{
  "model": "image classifier",
  "dataset": "made-up road signs on poles",
  "train_examples": 122500,
  "image_size": 24,
  "crop_scale_min": 1,
  "horizontal_flip": false,
  "cutout": 0.25,
  "targets": ["symbol"],
  "num_classes": 28,
  "arch": "resnet",
  "norm": "groupnorm",
  "hidden_act": "mish",
  "weight_standardization": false,
  "drop_path": 0.05,
  "depths": [8, 8],
  "kernel_size": 3,
  "stem": "single",
  "avg_pool_shortcut": true,
  "widths": [48, 96],
  "label_smoothing": 0.1,
  "loss": "cross_entropy",
  "init": "kaiming_normal",
  "residual_init": "none",
  "optimizer": "adamw",
  "learning_rate": 0.0011,
  "beta1": 0.9,
  "beta2": 0.99,
  "eps": 1e-08,
  "max_grad_norm": 5.0,
  "max_steps": 6400,
  "batch_size": 512,
  "epochs": 26.7,
  "lr_schedule": "wsd",
  "decay_fraction": 0.4,
  "final_lr_fraction": 0.1,
  "warmup_steps": 320,
  "weight_decay": 0.4
}
Rows from block 8 of a small image classifier, named by matrix and row number. Rows with one number belong to one channel. Each number is 500 + 40 x the weight over its row's rms, rounded and kept within 0 to 999. All counts start at 0. Numbers have three digits each.
After each channel's rows are labels from the 100 images, of 14848, where the channel reaches its highest value: "top examples" is what is common among them. Only what is clearly more common there than usual is listed. The data: made-up road signs on poles. In brackets: how many of the 100.
# convs0: first 3x3 conv, stride 2 (model.blocks.8.convs.0.weight, 96x48x3x3, each kernel summed), inputs 0-47
# convs1: second 3x3 conv (model.blocks.8.convs.1.weight, 96x96x3x3, transposed, each kernel summed), outputs 0-95

convs0.61:497464445512537506439453496446476469564495471482500544466536523518474483466491465485501522417493493464462463395425465539472499449485512506404452
convs1.61:553473463505555519532501498544522568536531506545568538565577509499494531496565492486472543469507517453508524526534520481471525474526506492514476531428433492545515486447427488508538421545589478610513485535507501498506525507531438522534415540504464514452547499515482394482460481544484505419
top examples: crescent (28)

convs0.90:481502494478457479438490525451434463562439474455469495432517559515538567476485500528495552446488404499489440462444519454481482463497513523429502
convs1.90:526543496469546488488532512514425522485492515507596445582563494436469496517426536569514533468484461574525549495546581519495465568531550451536521520459410503514500523519533500518514417537519452531466491479433474477458516531428478444496530502504422471522537465462437486512532518504522522458
top examples: T (57)

convs0.83:534445500504503451474459509455469475499376528549487486466555458470479501516526473481531451476547448527507405489507445512524520455511476523409537
convs1.83:464473469504500558455527511560494496483483505469545488480539471455534498416563550550527557425438489456443463466504493509505535567509437506470498516476552493490553467451475475477557526481573493447481508467521525549509629476533502559528475513494563479515609456454525531459435456499511497508
top examples: 30 (35); 50 (29)

convs0.95:469487441514508468452478501465369473501430570539520522448492500520499503531509513522507514521468449515500423549502483535485475493596468454440475
convs1.95:494471484594502474534536532489444458487441463488612458514490572504518534533485548450479530525534480520471468471527556468507408510471524494517481503519436503508495487490479522519498384465550501497513500507592474486526436535556478525443463492521492473562563476395451510480560508468532515450
top examples: 20 (67)

convs0.6:435475488405489473478535490511472509488545454526483415517485525565551456447561470536482505526478527538481484483498452450456472531547493397476461
convs1.6:486500514493507477405514528562413483526434517510563497536529539487538535496433494450494515449494435492445465382543563509433507534410530499531470500528455475540468535489483485505536492447604510495480493489484469536482437462507509477476541513498496531551609506458473443477507497459520459493
top examples: arrow left (65); cross (33)

convs0.33:534439519465531487551547530562440397521414446534455418503513510490508460477505555492449428493565470546535522484511497506506479471482492498481498
convs1.33:527402518479403550460499425527494503467495471500572514472507470501457539460514496485457516480439477521524435497493541485448529491507537486487526457506530575565528515430547470503458522497489563429470493494508569473451510484523487461516494522497512520466654529472448476487532455463475422531
top examples: arrow left (46); struck through (33)

convs0.55:549497418514445492489549481555533442490496485500507527502446506526519516437549569514464462454468478556496536423523418529463505490477482504427431
convs1.55:510463497520498476446443543523503526492508468454577473543462512511478506475503461456532544500476517524435523469473575473413540441499438523467489465512509507502512462508503518457552474487586489457487631513515478495523500501519500486507536544475480510460672452504583467490543487454492520506
top examples: heart (53); arrow left (26)

convs0.88:532512428509484510413476447408547478512403504543526521431462529452498482447514457538489554486485527474442522551549539462496516501460508525481500
convs1.88:477432492514508422536468493524476464475517485472567506501537511491475491481512470478479574484502480520498525511507579467424466552524462516476463510475474435510543483452460446447564384473585506537497565479540389521473470497465528487409469444511498489460563459466546521508462494522499484432
top examples: 30 (78)

convs0.91:473453514455482507497523460522437510504423554532487479358520514458497485542477557498521494559471424490477480534506454498494521567503513468437480
convs1.91:532427475470479515556489482550491500472491432513536510525538551497441505520510563432522519453476417496492502451472607400564470493475498570518552514540435564458571486494476497566485439474444511501511437482495544467495533482524457492486446535555539501515447541527476552465491505545451525518
top examples: 20 (94)

convs0.15:491430487462506499485558446561510532488483400519522518473476512552506430519470568540486514432510495531556573498466449442479512492443485459519448
convs1.15:510491502500492458510471524574497547509490496469595487454498516470537546491487486427549580460451462495532571418487531503455500485508526531489533518507481501466512540473483506523537474487568471444502558490470471508522527437538556454523534552434526479495686495482462504531503442466499470477
top examples: T (39)

convs0.75:548485491428568518532524522442489478357468420507460535446502499447503549461501522498511487486513494530540494493546437522466521473512482484437476
convs1.75:472541480460474553468490485521512508453513493466641450471531544492536491502458494486500502410452532525506437561551525440459512503523512526508487416454534499537485481510467487454499501435517528464557532500478541555469485469494460434534509488481500500477607456468545463404437519521556469455
top examples: 30 (26)

convs0.23:505482443457506512507551438526515503505511531449484473404470492462518433534472565427474439473528534476505598524474522484415526548480480522507517
convs1.23:464510493479495461506462515570504513580531550473575578516425467474578468510506505385498570483500525469514484520473579470486480534543449534486531461467486476497567475498475489440560450502615529477508504475520473536407486488504485491511483525501487522505631496488508494469526475499518525523
top examples: T (59)

convs0.45:538540446466399481494517505569499472522503514462540453484506525512584484454511536533517441557542427469459533488529453487425509561458469496489471
convs1.45:487485500507465433467448502560472519521510513492581542490464492533485516474459488421538512475481526509444523462523621511473479566545505520412492416480494525481548438495495513518560409538577492491490532486532481550414516475476448489514513526535468501513614519469539488547493524449519511538
top examples: 30 (56); cross (33)

convs0.44:482469562519496485451522431505475508481398455537466403437528505464456504466517510526505492437512462519537415488543460468520451510519460490448530
convs1.44:439547467540527538503537542530522459523436467440600445500505498403558521482484553510484549477475384563459515520458445544546454525517506470478511498469491485508543540501493512504528434487545488516461428517454504563456562440492482484515596512475502533490511496474534464471500452508515478578
top examples: 20 (70)

convs0.84:471509472471539489417498506530435501532465512490448531480476521491569537438474518540552519440547497512427442446466446568444467526546483558488515
convs1.84:490599500545475534492451451551527480483472531484606392507508435491501483449495499575512535513495512463520452506539547535492451494570515428520512438472445544479530507485494483512505424493511489466457499505517469525405481442514458472522529513470503478479612558529550533476514448463519454499
top examples: Z (72)

convs0.19:517441489519477464559490413547552489478565481504451499481451407515519500462480503516499481515478417503511507528501442489481511527426535564481409
convs1.19:577525488491466431488491463615547515499538518468537487447445454439494491496529429497515495486459471472490497508450548458482443488484516491445522440479460478434522550573558484448501461509527447512541461502510520542534545439529457518499489516454508477488640566507550462490475464550494512464
top examples: triangle sign (51); star (36)

convs0.21:465477474439466436517476473586526503470446554549458488513525523474500425539469446501526410513585520444492486478537477474489496458522524430477491
convs1.21:486439521440453490517492499573500505479418512452574512505505487496482456419478451467460556496427471476486440538502574462395500524469548439422491465490489525540517517473497464492478500491463479457491522496495533508550508505490488516494492553506512428539666465484490486511534496439508512532
top examples: 10 (52)

convs0.36:552477507504434474438471530456493421443472499501477558496487500427477512508616432478476567503476504438429493483529468498505497485488561516471495
convs1.36:455445535496472490504500541540505530518483488483591528507527488473490483476486433477471601446508493487420515527511551485445502514488435496470434471434477455504451444455442481439519438465599505556477525496535469486455435442514495501512451516436449507490596475435479471475512484513519510422
top examples: 30 (55)

convs0.80:498551460491455401509458475488430512453481585492476453480507515428528465551449476416512475536546477471472505558488519452493532482562544506503491
convs1.80:486458504481465474399477485562397452493441477455583504506445504463543478479448474464446540472508442523479499524486623489479445526413496476485522515471497502550521496543489479490580462442514483496421435509535492513467473512430443513492503476529545469499563532457454501482473506491497455527
top examples: 10 (49); P (29)

convs0.49:465465513548512548481510451443507465513530484520456432471598449508503495482564506476466554441528485510583556431487482526457483502526449501426496
convs1.49:483510503555497568562639506539549497506525492456496526578504504441553493474531479485528554452481512542486422468460490513551479493485474508516513527464572503453557454468524501492570495445592545479426516452489508482464491487537600493503514498469518495492553437454483501473474441473458442487
top examples: heart (68)

convs0.77:537548460523433451424534557508430503473473518474489490543469550515519500505503512427501501501513474417480524572476429458492487492520509432546578
convs1.77:483506497498511466452459496567490511485545517493608502493450525515516514467496443474465555454441482504469513511503579475403525559498470495450509497493419446521463459461520486493551405538559479496427451484520434513459452462474477504487499538530452483537623513448479461510456504461501495447
top examples: ! (80)

convs0.14:486473408485484489424513450444468496532510519455510481484491499515519467436482452426493536411470510482419467489418535483457543521506511572489501
convs1.14:510499499563526510515461548523530485508481519587571587478498517509473519503526535451504510483460578544558570531467535561515538514510513457468515537461574458519513509491511535511554574539535431540560525486566437519524535549482499548559458480537496486450450515551496509446511484590492514407
top examples: triangle sign (50); P (47)

convs0.35:403511543418474528453531519558471475556493525478411450533530521504539467511438532433510442537527508492417463497483502473464513506532475485477527
convs1.35:519468485482489490456524475523494548532522500525644510492494492500568482411474452469489583527488533510497443474467578509498488556497471487501471516521489490490525439443523475497493471517610499537463447479546499526501467465521440535472546525494534474542644528461494487460504441443533474510
top examples: crescent (61)

convs0.24:458499483515506485477452494465417533476435456487521586527515495480446478559457519534554491506529505457570489429528501575518508402544486473485481
convs1.24:463479487501474479498508503554520495523528479461605411466462479498504449500475490483508489486491519501516473510401551479452470524508474490500484456494466423440475445429491489498529502479538449386432489508522449494528491501532525489533502561453509488456651526432468518497551477442483450484
top examples: ? (71)

convs0.7:525531501426476551545506419521505465547500507488445477447490535488529430511508412383426520490536527473500542491450523467500489536469522510527521
convs1.7:484464463439521476490460490560478462559514545461567523517492555518516520411492445452509586524493474533485476495519605451450514572495464473487515449452471483532528447496461424423543480483607510510462493476550484515476482471450501479505518523477518521541584495486476486449473466449511445439
top examples: ! (41)

convs0.25:580474491534494531486425522494505496414465509506576547468491459530488509540440550521494495473526457488545497419489444518492459460505393528521526
convs1.25:489494478514480503493507471617495493457502508464668485474447471456539513501478547503452570473487476517499487503494527455435555524455504473474535454484477524481501502488471471493551477525619483491468537511461483478457501522524533481533522530492478495467661489531488480516506518478461524447
top examples: ? (30)

convs0.73:416425522411485479523521498523480508525493508530422416435511489488571523509499440501523503523459459487500482527516526443504588568508511513459507
convs1.73:508527470451419517466568508576473518495467538535643527502492484484513543485403473464527550409500529464464425498465583462551495519502509564533487483487494561485515435515480520519507523495523539476450504503547495548456490462534468513483500481521540494488602530455465481441489525536551511506
top examples: Z (33); 30 (28)

convs0.78:532462535483485527507501383502492438459431476533511485393524549452534448512451534507493506520562434510550469457495498530475479447533512520498531
convs1.78:495442413464521534501498506542484492492525440440566474453464501488519501457487456447487515443457438506465465510514503439463494560478489552514519469495505490453561467439498484517548447481508487441446520479489536531504483422515489517515545554477487508469654446464520556494441422455505456450
top examples: ? (47); Z (42)

convs0.8:534414480468582447538511455545509443520473459513475543541486523526531463443497450463456590442562545542458509467505463473507553516484481507474501
convs1.8:519458528471550561511490558524461521481463509513593489590608552506559563512451454579494528470415529489531488490566463494523509449480503538519521520497517499517505554410501476564533507498548516521503612558507504571536508513510521450495473523479493562555541455528496497485505495545513530476
top examples: crescent (43); arrow left (38)

convs0.67:480500370489403520495446532493564501525499578484497532523480481450460496494501510456479492503482467499480489493497374432505533523528490498514515
convs1.67:480477495492427422515518531539529503514539471458649459476460465511517475469524442498537526433487472488504483497459559453432495468480504491496467490460488483479536500533522456472538434510635477505508480492549473489511447512489566481499511499461477480437633505511556482462486494510472509453
top examples: heart (33); drop (26)

convs0.12:564476444497519435541509522540482506411500474476524525484442576454509452506496510538482541548492464505452554520424480512455459431438520462493452
convs1.12:480463513509552506430491464530399451522488520484496554492578524532521478506442463403499462451433454475454571469508526424437477436460560530515489480478437511483460535566482495503473379503506397512504508528489486495515505531516518487484451514509497462533558580489469510523502512458493501510
top examples: 30 (30)

convs0.39:564524448440486513457505458463500498473560498412500540468475515491518505450532540469522594502473528432472520514472486496393485518541554503559521
convs1.39:498514489526497523516508525577467486558498490452598521507465508517554489487468480467489572479540504523518478513525581480466507541518471527493551488449468445519494424492455523483592422446632428493482464501569460520440463517484528527505500494500512519503638474475505542480482484498516530474
top examples: ! (58); ? (30)